Weights of a small CTC audio transcriber.
Model: 1.7M parameters, arch gmlp, layers 8, width 192.
Training: cautious_adamw at rate 0.0017, 6400 steps, batches of 128.
Data: trained on short made-up English sentences, spoken by a formant synthesiser in many voices, 26041 training examples, 31.5 epochs.
Rows from block 4 of a small CTC audio transcriber, named by matrix and row number. Rows with one number belong to one neuron. Each number is 500 + 25 x the weight over its row's rms, rounded and kept within 0 to 999. All counts start at 0. Numbers have three digits each. After the name is the row's rms in percent of the matrix's.
After each neuron's rows are labels from the 100 clips, of 14976, where the neuron reaches its largest size: "top examples" is what is common among them. Only what is clearly more common there than usual is listed. The data: short made-up English sentences, spoken by a formant synthesiser in many voices. In brackets: how many of the 100.
# u: gMLP up (value half) (model.blocks.4.mixer.u.weight, 256x192), inputs 0-191
# v: gMLP up (gate half) (model.blocks.4.mixer.v.weight, 256x192), inputs 0-191
# out: gMLP down (model.blocks.4.mixer.out.weight, 192x256, transposed), outputs 0-191

u.55 111:455490510486506511584517465493512478507486507500473512505515498546505515520444478508486491508544504464460468506493496555493514488485474562492466512491477470485523520488534525530531493483508504497516536463552504511542508503524442494463524501527488537500482498479521504504456466550481536493502498455501497507522451512477509495490522512519502488500545459490466537486473511497504474483457514487461473472515487481478501479472435462503511476474527480484497484486527492488523500531501454519454539513507499468491481501492479482539521457506508470490517499467510526483488525491466474491
v.55 091:506512480503507550499514497465488459511498505478496470493489497487502464517490477433462512508487484497478512521497476493495528488495479500496457474504495495557513498507511496458490459506483445453531516503505500548487470518469499489451511484495503548505489453551485474498495551544493487456445532494477518515476464474476488467492497529528500485462515496514504482516500542505481500532492475502499513541507494508527464464443466481507472507501512509459479480494461466515507459475454525498482476438485488507512508545477472485505522469466540495520543523543491500483507488514477506453
out.55 115:545491496499494469465487510546480524505468500500498547495516540491489501470532502490531520489500506563528472448485492473465529476490547470501508490531521494494492497515485467494492535538494506489473520486466487496486538488491494464501514539465503460499553456537516509500537519487494462512489523547488525501481520512536503501508505500479486556437458508526482493495527469493504465461498477486476527479442469505499500523513509573523494494514500478488529491548505504536478511488468511504534483501510496488546532486555497500499506538506491518525518470480460495528506524504535559491
top examples: /ɛ/ (75); /w/ (65); "was" (48); /j/ (29)

u.230 089:452505503520471483482451512524490542496522511508485506520475496530486518507486528478486514515506485488503455479459506454501503486513507483516541483531552565535498497497523496459507534534517456482481505528510529464482534492532480515491523534481494458506496480485558528526539475513508496447483509493521490470499533512475512525524472494501484487531506551519482462468483512466517465487461516537510535510448524518459452524491538531494525500539488548528505504502523530518497482490492512439556507523506500515502526488505516510496495520477525449495507449509510532503526508492482482483
v.230 093:486496467497531519521509487503493515523496504499497512552493474499505521519482516524504485496500521488475509534501496539492488497520529521487474510510437516538501441491496491549502515517510470466522520488516520545552534539475492548468526523501435508468510536464541518535495463461534453519520480488462494511503459485468498493531492516490550483490521497478535513496513547461473468507473476514452517526460497513523495486507497558531458498517482494502492494540546485481500486512486510522483459526478472489519487523528518516555504544494495496513480467489463510507501530497517510555
out.230 083:507501514502480529516529461499511474474502521526464495513567527527508529504426518490501505517473507506503545509519521537495438479504502540491450481485469499513475535472475493548523499474501513491567525494549491507512521542513548472522505499514471550496507502492504513473450486499480487499472450477499527480522543458498505480529515512523480458493490466520503536459458495510474492500503474494533462478530496488465483493482496487479494545490466484502521501484478494488492486497502489489499482484494498470508524526451477509541529447535486507493526513487487521493490457444458494512
top examples: sentence kind: statement (97); /ɔ/ (60); /g/ (49); "dog" (39)

u.184 108:470532493544483505519505509516520521494533504489483481499459498484493476489503458446474524533459518477434482492498489471493521499434500548528474519494500544496487501531504492508530518530513492533500516495510476513492497515527525503498460530490483538486479478486486475506496507557484466519467567493502526473483486513512504503569481524517495496476501459505499514537489514505460497481477505489465523516527471491524449460485509508503522489497463488497470509532516476498523451502523476494506509501539512458468460470535529510493504546468508526453513457536464482498526456521476489540
v.184 120:512470474514463434484509501469495457493532465481565524482493480493501477456462469487483501486448507517508508546476526506479461482512488503465498489514498473520505522501487490450526459497454493448513496485467549517508511469474520468511485468509513495489505478469504511494488513495486485489500513506482484490510506510453476479480499516437510503468516534478484505482464542466509501505494510523498457471462501515523518474493557501486451468497506503508501526509492482474490473533430494485510466461473512498507530470513516498522464486535467504524540476505488521511465502475440478452
out.184 117:517534510496497523504497471528519475516493479502503466501521499523514494495552444501530503490527521492483532518541513471543496498512537568475472530492543497496530517496452498500507501476464541510492502505517500447475486465516532513513502512501468483541482489486495467518453455509502532565443497465475520526465488544509554500481520493478503536465476517475488510492489487534490520486510518472503479515422461502451535490463502531484491490443517497477492501496503518503481484499500550489494497508478523505485485490535523456495487508499510503513475473521517511499437506511520542490
top examples: /aɪ/ (84); /f/ (75); "please" (51); "find" (50)

u.93 109:518499466488508490530512522498503499543526536505484469481478478485494496491512467473451535492502564470497488500518506535463494522477500540493521486445515536522521477542522480555481544493482486467520538507483531535474539500502524536480530524485487475451492497488547533490508532511487496482476506475501520558482522498502529503507468510500518532474556508522519531504453482466508473505511471535552474532542509509526472521490491503499501478500485524516473498481523493490487429509500496500511537502487455446480490474473491469516467543467458492478533485497511492518511513518500524477
v.93 107:515481536475507480489534525476539484456487501470518460474483494452476475464494470484508484477539498535509469537502481533500512508478483561495531492512503471496499489497527506519475473455498502473510534458498506521529490514469506531458463493489486478456478483500528471521493494545453503496487522478544489501494484529500507517481472476514490486504461463474493498522474491490501487490488489462467494510497497460501530490505473550506462497468560490477514521513497467470533457551430518498471509531506475517547473457546487431530520533507483502505528524507525487501517490498505523498
out.93 108:520524478456455507517500485509496511454551486525472450511491532532499501480547484504548503499513500477485481477514475491517547470523536470514467541519490474500493500489479495468448498511476490509508499537468499454467515479471485477524509481486481493499505525473479531490511488504478478489487496538516474414510494445505521506483463507474461488500463486501493507501543480487539528493492490512449534499476485485440531514459462491476465528501508485518528518518524520523544490493513479522503460529471479535477517541473476493487527494457548494534481462521517513518485507501476503515
top examples: sentence kind: statement (100); /s/ (96); /ɛ/ (94); /p/ (81)

u.137 099:464518527526516501528530480537527500471466511471506466522527501509465513518486501503485497552510502480505500504520497509534448507503516498544442490460500515509533513509470511541485497486507514490486484507519467493470460543525474467497466523511516470461483573509499489461498471482512514470530505511488559509524496480490532486511484433494511468524492506499483462514486476503469518509451507451496487491501546529487538503523492515506507507490481517520494440495509488476468520542520466473494502533491500504473485451472529482490511501521494477494529447483479491447435450474495493503
v.137 087:491524472520475496491548494471481491545436478535481536465500478449480511469498491509529474482413537533461504482499516469511501502528454522493503512541521479525494501527449490462540537522516483472498493484520473521501452511526494472491498514519490497517482498495532522518502505489496519486478477500471518566485528481532463508522545498506526509536496514522511520507509507488486501486504538506507476477491508521487467544533515499446501461473511499495450463534483520487488484499518463516502484471489482466527498480542503489457526539476501481543498518478489500440518502486511535505
out.137 094:464501486470479505463467515496438539530531470493502492510471447474439493499511527453471516452487537538467493512513502501486501481481529505497531532490509510503537495506511508445478488566503479509486509497516494524490484479503524539524489485497524513549506451513492485458461513489542516486475465506539475498500550475539444485494497523499522491548519521459545500505502485475471512490517455518479518505457509474468489514477503511453493480504496487491521494479515477521501479460517507454541464485501499480498515530494498490472467527481526525497480489512540514502558504524521517517
top examples: /b/ (83); /g/ (52); "boat" (29); "bag" (25)

u.131 112:486507515502515485498527499513550480492480512491504513491488488475505484540496442490516488503470506481514483521471507502508494459537511499473471481529514493470461546506500493503498440448455519467535505512526511509523487523483463463476500513497534516493472529519496558515481490499485510540494521519495519531523502489473416539480508486478455495498505472527474509500524516480500485542489511520475462489546508475534526478510499477479508542495522452490471580514483465498512513494501533535492490506544500511520483511523464492532500506554448532484506512496487551516463460525482517483
v.131 091:504523472481496518504510574475511497508489487497480503539457506468479487528484479462470522479489514515501483484511482516484453484504531506450483497490489520468567476529503484484523474492464512490485513525503517527508478476477510516477511487497453540493498531556529537513502555534488520538503512450489512511473477530480476517487489535467502489493530503481469532536487555493489485486523473519502541477502511469511501471520505499469507479480531470504497496498494431519572480538434523509509513486481509474521519475531466441475517477500465484488512488470514526488505530500486528501
out.131 115:477513493482510493476534491459483534518484452499534541497523533491514482481518502537522472470483531453522447491443443479453483507492503483503488500531445502471516488542520485476491528500477480479469479475445505458497491447499504535485482482512495489477553532501502492524521481457459474479546525505508465492500471461464491511510489488501478523516506508509529434508488497522503516495485525444512533514525458509475502522472500541495530486522461517514510492458497554505488512508512508512495468498470472476481474491466504494469540487484539529506501485503483496497537502492501454513
top examples: /aɪ/ (93); /s/ (88); "likes" (49); "driver" (27)

u.247 104:536526469483515500539433527472510481507506498498493473530517511493506449519517481454486527492509555464533521475500454472476516500513517495470491490502507527517488510562519528517479446483473502446553543498498478535506491535520500537472488503429496526482497484505512510492471525510469496532527492507507512527509482495491494523495488515496511498528501520517504510450456524465504485513461493524534513522542496512531465536470503494491497482516484503493480480469533467502493455488471504530522521469455474490512474473518462422492557513477513527466478504505527500504515478499498487494
v.247 099:515515507514468524477534515486507485514505512497497487497522464524499449515496482468443507496496516485469512494518488488490466519447494501539513472436499505492537490542479518519497489478492509493516550509507454497446508508490497495518512510469487518525463492469544526525522499515484513471492558514545479504475469459488491457527525520507481529522490517480503500497519515502470480546541440505541477514509520524531461456499465511486528489491514479501529461535503473473503462522485558507478494497521467513481538509507484505480514493509550466506473491497512478487464554547480525443
out.247 108:476501505513498493511501513508482485481509504517519478496475502537513527510493501525512518556546482498450438485493507505505489493510533511500507542494467510456486505470481477441530528488503518531478510511511477425483544482478506492549489528478535491536503521481509483490505488521551495512471477495566502525492485515516539516447488491491453487483462551501503512513523452526558537509516522467469498506522489521462503495462451456521500505503540528536523542494537503474491516498505475486492476479524482516506520515463526514542494492520464511497460501484480488469477541521489528510
top examples: /b/ (99); /aɪ/ (81); "behind" (61); "beyond" (37)

u.67 088:478466460550488453466497480518480539481547529501527492458469472446508495473537516512509486486476466492498482530506539526478489481482501546536523535539530519515475491503494483538468502483537487509505498494569522487455528460501511503501481485520441468495495482494502506492523477504513447457460481488501516529526506515527476502497525513488493529482485523476531517460527513495493470492524515490530519494500463523512481473533497532516450540521512465465533500500533530499490533538529514461483491540503487516505475522497481499459453527498487497534514489508457489531488538502487520513
v.67 093:498484523491475511544533461487496495489479433520506500510480475491457519502493485501491512475458523509460504485489527491528480441503485524536505488450520517532496492500496491476500479502495521493500475485501491504476481462512489501454499525535486538465495516501492497497489489493517491435449481491495508509506526491493523488514507513502501499550536527541458488528467511486512444514476513494491532483500499474453492459507485499461520446445511500529496467483492533474498507474461451491510549490502523467492532461506506501480495479540564503538519469505508541466501539432464527503
out.67 090:510493494481470498537501494519487523540464505496513493510455522530490513508482502520502464501520525479520482515499470468507533529533487477509482494512482548500457521520495498486570459535499493527507485486456461498482525489499491511491522548479526481471491514524517511429514521494480561478542515512446524465472473515466488448502498479472506500493510521508457475513480489466487446499463465508507528511523475504510541485498530521474466521476481522422473438525507508495470522470512471531530472494472504494496547498528469461506531489526514509513491496489509482509506512479481513475
top examples: /b/ (87); /ɔ/ (75); number of words: 8 (38); number of words: 9 (29)

u.244 094:501527533529486489488472442532524543469489466501487505504557499534533523514483540510495464484549494498478494489501491467497451485493522498527533504494520496491503550490499503532526529528544544537533528453523518457503489513501531481549495514503510535499533490476530518502530509492501531511504486494499488539488494485466520485536525473496502497526509476478466559486501535525542472460500473495533531496507525506509544504529465519512510499565509467474541527493541496480507527494526493466497471500505535531518484528495518538537519521536498514510478484452489476476482507534529531508
v.244 078:495489464544453540521535486474481495490468455492475477486495524517494496476548467508531545523467491527511529505516529489529512471513485527480502494488556460535487527509499514501547475525513449488500557543504498518459495522512507419478512475530497494458532497481501503469539494514515490465474485461487515484536543527504496494509525501515519506475488545482521515442477477509480506489529499502496482524482506492489476504507524560465512453472517511515479504539476465509473515513468505482489512472465510506475525481514516510482482504496532550525495518504506471473474484543478462487
out.244 087:500488455458474526533490539482517425491519483494476447490446492513483565543456502467454497485503483526488512513501509486512516504535472497531505502511498532519509506502503517491517536525495497472480506522459488492437496500504477512498493519512509523514482516501521481512490498506488521481486446487513480494522491482484487450519461564525513486479496535482519476478474476503513505477483505536477454484485510496444509541480482474511549519476521533498473500463471502512495540537504539493472495465520519465474525489440483475500538464514544492496503506480481515463542516524489480468
top examples: /b/ (72); /ʌ/ (38); "a" (36)

u.29 111:515471492518468514499497520462519518509510492506519488497501550502484480477528437479486507518512489501488487490519513501539538537509497489498470520552518521506531501505436502481485461489462502518517496467460491469464510522462453461525501486524543530516502521493495498496504497510469512477523540543498548481517436508478448508495475444470479529474517475505457492512508528527485516494497487521514505501514550496497518501485520486514468530513499497440457495531478487534505468527473535508503453466532532528485486529516450467493492422505513487509510526456479510490498504510512500479
v.29 085:486496523572528464526510475516491491506492510482507500472515472476512497467493516439483515494523481470480510485548437546471474486507497522480474474500489460512493516531514499448474489512497471481550522434530502519502460519494508519453503515486512516429477470513510510477510490505482533477508478467502489521491482463454489494490497506478498491508484515439501533490457552517493521473465471496511464471509495483489520485516520506480497495514487483459490478504504477479461479533480512519478496500473485481486465444549489452474532511462491480447513517489514506470501491466522477518
out.29 111:545529516459560479505518521512503488518495516492538454534527534487503500451459493505498510495547494464486500509505504504497519484506498501482513483529519462489492560460509528500483490491514541511481475503490520529561531453482474490537482513484497462507528524502514549459525503517492486516495497535514453473479528465509521510486486499484447492522485488499509483560526471487534489494512517486526514492528479495526559491490552491488492522479495496512488484514485527506473509455491477535532469497447499522498578521485500460519515518535512543496498539492539484488538504526524503516
top examples: /ɛ/ (87); sentence kind: question (82); /w/ (81); "where" (78)

u.218 109:524537488468479513509483535504474513512474489540503494521551521508494517519487485476508528453500526513501441473473499472475514466507471507481469533493498536546515499507486485483479510494475484485480509503502496492459508547539480510463492474527495561500479499493521525524475497510512517472503516471496507521490492514485494488545487457458488500447525532531507496499492510490460510511488491525497477466508527516488474484466481466488502475506528518516489502509501498493492443518447474438523491509456474463439513532510461476463529459480567445491503473467516537480513543498473525483
v.218 092:467553433501483504496489503529514500503508471511503468499481547498495534469499494497491559459519469510500485510463508499480514460522520481508465469513495507527512479517518549463497522494491443451507529528509486492485476526545442507464484497470513504491536468489477510527446519514512525453504490441469500460532512529495461513493448503527560472476473499520492485462446491482499529510513475523532491450483537505479507476504511484497470509499471515507484508489497484521494484501476455531506467486487497497469509466507489504498520493476511503524525503473504501500485478480483423518
out.218 111:519543497514508518483493469515520537504535475505486529502547508503482472524503501512484527514526517474481528510517510473448484454481484481494537459494479497514498522525447522513567517535531515467489468512524467484536490512493477489516470539534523491503534494476459527460457486473471535503489499507499475490539512516496539498505534514493526529510560448476478487480536486494438481512500489483521507482459531488473520489490498517485476515501487496487490478488520544463493516462549473527532454499526509468470518541458527507498510515516495522527480499501497457550518499540498475529
top examples: /b/ (90); /ɑ/ (72); /oʊ/ (69); "robot" (55)

u.135 088:524501519499495488511491492493527509514495499489483509530501498541567481510526546518524470523547525497508521520526510495496545455509437477489533540513519496485484501471524461486486516512488492512509525556523497502502534535463555549541545539527504510528506483513483465487537491477520496521491463536518481524474502481540506517511540519495485535504478531520545517481522499543524485559526526495517498497510495533497513510504462505480534533478494497507538526495497514504482502445535527537476501503493480529503513524500552530526477529487503518548452516485520499525504548517521527524
v.135 072:512490502513466492511531473470533474488453503487521529476520471517512472464532521508497493494523503504524501478479506496501493545519546473482538505488529522532523526524517491448474471476431523457494545511498512500523531495538513485483535509524533505430507485523476475477479518474496522494514467527488521550540495537447490474533488518490526526537494517500527518529434498504533498518468513549541511533521482515495498508498515488510496494498502541516526522445466489498479517465457520540491465456493495497529509474530522486521524490488460498511511513460504527478472513486523511503
out.135 080:510520472531448515499524543510490470519472520507504488491528495521452481487530527492471507438500498474499523484512463478534518475501471463469497466518469505487488489512472504501494478499510501500514534527526533500502502510455499535427523506479519498502548476501515522502455468542535493488507510487529509536507491484511470495483485521492543513516499508533470488479486524455502469545547454545504548544536502492490519565489499534517467536504519503518509539492505501525523508535468506534513514509488467503524504499474451517495522489506473559503492567469511495521510466482513498483
top examples: /aɪ/ (63); sentence kind: request (32); "please" (28)

u.60 095:491474519510461505529466538507520490445490506486507495534450478512525498515497505470484512491477493550515468505491533502511527493527504471537467515511523550542522490460547522484523449561497517521455487506508500482512491469491456464517510516509542527531471503521472508516529487478523497495509519489536562499518495545514463489514492484489478492477478518496508492526485470500447497474452513542505518491472539491482516480551490527460558504515502501486479503522495481516511519516469518491526509505549526506525518483505473529511485495488535457481513468481440485497523521479446524490
v.60 087:507469514532490503478488479502498465481533457485504472507472514526492488523495530485483512497507489499507495497516536480585508487494500501521467525503499498523501491530466509499497505539476492497516538490495548471480494493473493500472502508498480492506467476489460460522516551546490504510505468493496562495500494505528527506474466526509501507513481498485467427505510489497494533472500502496486507511480549462452472468434489504528526505491519452529474527512527488515506534518449530574464554447488489514491478458504495501501510500473478494446504457494468519495485509521477444497
out.60 086:494529528496508498498512472522482518475483459479480473511493510512506495469516509458489470496511511518445473524467518491548505530453514513511523527499474529479504492555482498516509537537474483482525542518508555511506508473530483483487460482466450490494516489527500489520532507534504524450457468523481490518477521528479489535510457500502517514473462490520455445483509524516490470501511447503490543470504511474443531485497499497509458507520526469481510481535520490540511493529464469512498501477497507478513474498479547540500493503563504472521544462539472507523481523502514466512
top examples: /aɪ/ (100); /k/ (100); "quiet" (98); /w/ (98)

u.4 102:458520453530495458504509537475535449515487529517521531520533512440488489536465500497501530472472500502506502480476493497479478494502509483550481465446479494484472505520529542510515478499529489482520522462489488539506515495537476509495509520480457495480484496485495522531516490493508477535509532510505558482517516520536474524512504506546474502513524534484531454482464502479480489512469501496536496523516494514569447499504531521488530514556471509551491510487481524481522492480483495515497553470505463464476478479511467515499537495546482519481509499511514559489493446489497495492
v.4 100:474501438481531548526497494464498475488544492498510460462478455522501524506469550495529548457500534493540500502492495491494492515519495490448515473469469506533506506551496485486498503500504527465497511522502524506520520524477503525469489471544540487481499518479489474515529485468501499511473495502503461464509463486475504463473467526464467466490543497482479517468522551488493479528471443509526480483492551445527511517457519517485506484529567447516507512485516507505510507502486521489484491428518502493478507498501482505527521512505494485532525513471491506520484528500456499529
out.4 110:532481483517514544455518471552486510475514485506480521502489515544515520515482509507530476536543524493464524539560518479476485491510483481499475516482465475480513506488469489485527516507474505542468466489500509466525509446464490494496499490528505470551540482528518513455487499535521522542468458510503434501472484518478523513474522557498471488511491487487464493497542473506499497516531491472455467501452471504505528477486446487516493484466526482455528480522518529512460522502490518497489439485490529504515517521493531521520460498472502510531482515495467465530502509479485504498
top examples: sentence kind: statement (97); /n/ (89); /ɝ/ (81); "behind" (32)

u.88 105:498487466488514481538562505503521460497515478497507521502509469484491510458499453505489519481475501531492486526468519501505483496481539484513502406481504481513496517498542510470520483492521481481505512510514495489494491483541456486462483498489485492442515502484495506584463486511512499489480508501503520469534520515516505506481429551524480484483513487474489457492437449508461500495513477501507471439526464527513491481512482513469521523499494505531516493501491467448491460514500484511512512464496521500450501445520494496456472485530497508507528490496480502500486470501475485441
v.88 108:523481467477495494486475542514435460492506491490554466455496444487488482504452492489506536490467503509494463473497516489500483539485498551508530492500481460519520469453518502437503453507503470482521497473512537517467529457479466463509464480492488488517484473449513494536521462489518479511474509501509466499486503526505433450482469520521468506527507509457490484527508469461518520486481489502511478469509524499535483503484493521452517491504516507504512507546487464512459492513509539483477480469553505482471505494518463477504492485516457506487514519469493537494523500497494480521
out.88 107:530523521477494460493484531489498552487487510505488497462459494477517473553536482527527507508479504552512478474518481474475480508566515475514488520444476497500533510469492500484463521459501514517486538493494532547475540537496474517501518501504583530531465526555498508511490509518514514517486489537502503525514490537514511508546504494482500527527464483503505524516502529475493512498521485547483496511456524498461483531513525533484552489515539499491528536535491520506537492463477560471447461530523493502530506508542479512486497515501532519518498515499498514495506498512489530506
top examples: /m/ (81); /ʌ/ (78); /p/ (77); /dʒ/ (76)

u.111 106:507494494506518501474464536522518466479492531503512510492504525481505473536460484504511534474476507478533527494531470520510495519476468479482463498491508490538517539523496512521496485436516500499507509458508474545534518543490488501471498518502531513482519506550513527457500535538470513531538519452499463519473472465543480514517522486521521526479487483506512513495474505491529472480498488546513471524519524496577503531503532498545466496546476484500437486481498522504504498498484516515468510513481494491523487462484479513527520535546469523489500543456534537498552479492516513548
v.111 094:503512503508518469489492511440460482509489494494515479522468490486440484446502453477492561532455515510501461510437509468486488461449486501474503494530515514502532510512507508457501501514517524517498494504527509503485466515496501457487496508494517507535467451506511546483526522527508504487474521452518518539466483524505477496484472501496479492479496524474491475513517485468509520504536480484535495508489544491527439467492483528556532493494482532489496528548498472507482510460490548479545489491515455454520509443516486491502466539472487522496495508489524505481514514483467497452
out.111 108:467519515488477507456529499510497525477513473470484514487513508498496509479500508509458488534521490517468456508447512521489524479447554545539521524486482487470534480484515491430481507536503469483486503494506524471470521487501551487528462501477449486497497479487523476475471447538533500488456465495564476505479515511496526493526482524495462484549491492456529501463498514544509524532508484463483536490486512506491491475524461524493512463491490481482562496496498504500445524506501490471468456497511534527489515486531539484508485516484512509489496506508484454518485468522518505463
top examples: /m/ (70); /ʌ/ (63); /p/ (63); /dʒ/ (53)

u.130 095:542460515479524489504498518504477498521492511533467498506516517511538535529527480519580455482497511507500524474512512506537485527514482467515502514502543539459490512541526464497542547486496522521486489506461472460474529536518477515493496514552457468521514527522472496532527529461496550473527470501473499473527497505467525524509492507559489482493482536541524478532523470545493497471536496521461539504523486496491503502476484482534507538496461564511514500500477525520521530486504499485517460447499508496521513540476509515482493504481524493526506494520499498518522535493499463515
v.130 083:513483516529439504506550498446514484565489485511561503514552472499495506454484532532473503502482541474502496538471518514504513492482518517476524472501516526482496513490461483454528478508509481450493498495498484516525527538476488455543525502513491488464521476509489488511495483513521481500441479539500485540500510540443492527502506503486466521520524524516485493482482506493471513537498492567514495449453515499537501518510531505474499487530487508478524481502489484486491456479481537505499470500475518513461519491542520490489507537495457534486497490486485532490474467484444517460
out.130 086:498514516500486480469516464512510503511480490514497494489502482533500510466481523492475529497494488544493460514490505541514513528493494545494517520539504462469498544500499477470501495496523503489465466502544534535532469513513513509480516550494527511469479454492505469525491503526502490530480492485516487542476546530470512510488491480455479513573512481526462500509478514467507473531511502500501448501494470515476482496518579558485532484428502457506477502505473483511518509497481497496517518487508512513486489481520518523537508510597495502468472487484462506493493448556500503497
top examples: /b/ (73); /ʌ/ (48); "above" (32); number of words: 8 (30)

u.102 110:482489502519535529535474522448506513483475454472481472523486468512470473525444479514510517514506453512491476475482500556497511505520479529496453544496515470531499506485546514486530491496481509484533529498511489532523527509518476504459493504489494583534505496480454520510482500482519512501541508473461521459511475506488538498535511539525478447497516519508479496493516546453520471486493502475432515519499517472522449482467491477473503451487506492472500503511482488519521499512495464483493509465519498487486468518490521491521536461551545496498487515521530497471515467497481470503
v.102 097:469463465494479484553494486444518473497470472487519489457477540475458468531480512496521530532521495522524484491498461551490498499468487531482443515420483501516474527508504561533516492479495485457525518439487511561509565519504522509476479473533499511486526511532508513489492503500499536530528505494498540486511506448515505513492482504479491446481522521459541558483525484491503512518513500504486525489535489448529483466480478467508523495497525488500494467512559489515498478476507498503478527481503494501493470494499479470520487489492513479520498528507520525470511486506505492505
out.102 122:533527471460525471516432511505506516547469464501514513516505504494513493510464470489530510511545502512526504461458503482484483510492461454503436498482503489539526528538505510464513536494498509480522509468489503511463532483477486478444529482518489535531492460533504511485531521512478496506541526527491543528486538462477537477547520500468501525503536510509460509486480500477490487491529524488480528485490487526476518568515510487517522459494508479523493460519502534539459506480494462493497502524512484490505464481535468497470504461483504491509526511501518536471495517524491556463
top examples: /ɛ/ (100); /l/ (89); /oʊ/ (87); "yellow" (83)

u.235 095:522510466508452481514487455491454522519516531513490511494543512531519485493544492546500490488487523540509527482508488521541495520517478461493507519521496440491479500506501449521501520462485474505530515536490478495475530540488527540492460469513469475558520498473483527520526527522485464518512506544495513515475489478499497510512526526477488523425476544498497475505518481463529456538529505482460500503488509451528512529486552504479454511526484498505489528501505532498500488539522487516480476518503508499525486535483512531522509484549476492531478559531540510526521503509517490530
v.235 080:474490517473504496500491495452497481487480499467522521504489497466503542530463491503477516497500522510512536511512529541480515490490486550468539474461546494506506513540500484493486454536529508480483501472508513518534527492536522456487526459491501506517503483509476474437498501493497521527471470506478517520495502518528523513513542525516501498506541501453508540463521457502513468478503529489530485530490472528528568482529502512529476451496484546490496421513509531427492484499510503491519503477468497492534514457480523465511516536494475552500488539503480459486476515486502517490
out.235 085:537518469539522497500501514506551483477539505521464481489502484467495512476523484521467509475520506514485555525553521508461493463501481527506511450481515530542516521501543521525493481501500497542453489479511468524539535502505505537465493474510474475463519438526528491461469509534465499481495509490465490505474480495519502512501530509493493470455508489471471562507523489486465478475489516478483497465501489494492539518492509514468487515488462477498542475543484499486519545492509470492542495483514531453525506469502507480525468536514478494528493507488440469509529495517530508554
top examples: sentence kind: statement (98); /s/ (85); /ɝ/ (82); number of words: 6 (46)

u.158 098:494489501517521472486492555504514469500504500454495477545512483501502517507458524499515481520482535503521520560506537459517537528519530484518508441517530493525525525496513527525511463530519498518472510495493492496503476469522510489495504497532521517498501513442465532495533517500457523544469486529459518502513501511455452475498490517492489511516501468495498557522506467534503541472494486583523469469535513517483514514555474510520506524521514469500494502496516458507473485513492523499534473475495506529515532472552488536513517525479515498529514496462483526493501540567478498477
v.158 087:495465496498499493455538548493524464519503450461530491491484494525504437539501485491509521534507529520522525559450490507506530462504530526503496485540515497467518510492473451484521490501508510494495496477472528534489497523520524467494530459505462503493489533484473533478467532496480516537475492530514506469441514487506478530438503530495530522486471522476520491496511500506505538509526508578479477509510497505505506504491536500504471542517525464477460495518503461539500517476496513522480520496463504509512504490533534479458461497481489505501532529520471545500529471539520531497
out.158 093:505506489443470505448513501480498489480523475552444498490480505517491494518551458493494474467487477493519529510498498479503509522544493491483510532506466469438510514492503509540468509453507530506500504488502558533551499520534464484491483486522476535541466522511506522490506475492492506556474463480498557515487473540486480511450494502507499493483458472423523485515518470511526469495495492530484486503481494427494522447509515495516540487529501536507500516523479491490524511518481547512494466536508517529489504500511496487521481524495497520517524517538500530494493528476540497512
top examples: /aɪ/ (100); /w/ (90); "white" (48); "quiet" (30)

u.223 092:538530485514529460498479527487483530536515482509481540507519478497520472505514457499541481494522489484506512501507468513497472484460531501505496501526475512491537493473534493541477476488532545539521527482510534521522544505470464528498434462510498484500489532509482511521551491480492483554536535501495507462468521478504470506484488503541447499482483484475485490502540493481503541504479484518454488506483575478548465476507508478481511520516522480466432528491520483493488494490499441510523501481520519486507491529517461487509499514531485516481460516541506558514483528516505510511
v.223 088:508469488512517538519507538521516465498511519495501519504473443517507508518489474476508519502523484455508492503526471524471508500521488494492443482477477510508517511476530511473468473481451518508484484509520462544550475540522464531465490428485538517506527482465529475519453508500535517492450495477492518505514494445491478538499519502524491471493482532506518512482485494447536475549527529495484444490487487489517520475456492499490445447524494517496484524523531528491514479512518470508505486484457450486500488475464482488543508522548509521500513511504536481485483479478517521516
out.223 092:499499502521496517483517469516495514468476488493446488499506553518509477483529473520499512478482482497532515491486462492510518516481481527509499536444529495509535492558496507494501558468520466508492536510522505490512550486532534550502496477508495510485508470480557479493482500515487497483537507492487488520459460430522519512493507540460492556475518504457488488469494529519520471506475477471458516511489460467503517506441514490523506498493504519496518475540452513512507518515488524507462479525460498496529456509513495462470483476532480491494522535480543438510514513473528455509
top examples: sentence kind: statement (100); /ð/ (98); "this" (45); "that" (38)

u.118 087:494499527482515471484516468544470468472510519484485505463521500532519503534513538511487474466489474526489477449530515494539488537528474488511485525517481503482478503448495475483512528465486505504457515508465521479483519503485520485500511501553518500470483523505510507540520487487525530442524487516482501552488515501504525480504487473499480511515455500530485486561507488520503487469476502490512520489508499475471559528491504525470529557467507471502521538550435506505468535522488488507464477558511520502529516491475518523500478472527466490507503535493477528477484558448498537525
v.118 087:509540504467503516499498472483522472496478528489533508534488517505526509499514487505522517496474495473556520500497545496467492492515491527499521479515522503490485535472513498465512473508478509426464500494509505514508486463491490501464527476532490491516500499484498487530516476472477576443431483548477527507492512529496512490506524500488467484545527534480497506474484484557439527495491528513490512486500492473485500473476482524494526465433477503521501412463488510507531507488465465531534528502452511505516533496494474499504489463519488507505491521502510555509465506468483472493
out.118 080:514536495493476539525550482461511499517527504473494524508521502521482514497459462491503562525497516479482474537515510540493525483528520505512522460507493561513498546544518511468484506547489496472495449466501499492514497456533520462513488475530521512530557528480522490488485444500497560532465459508486506482511525501500489495472498541460498505505513511470488497499499500525476532515475488483493493456492504517487480479550485442463454502524505486523514447505520506491502497463554486511507499493448480468453495517464483480514540532495504495493483513498520458510504498521514493471
top examples: /b/ (68); /aɪ/ (62); /u/ (52); number of words: 6 (35)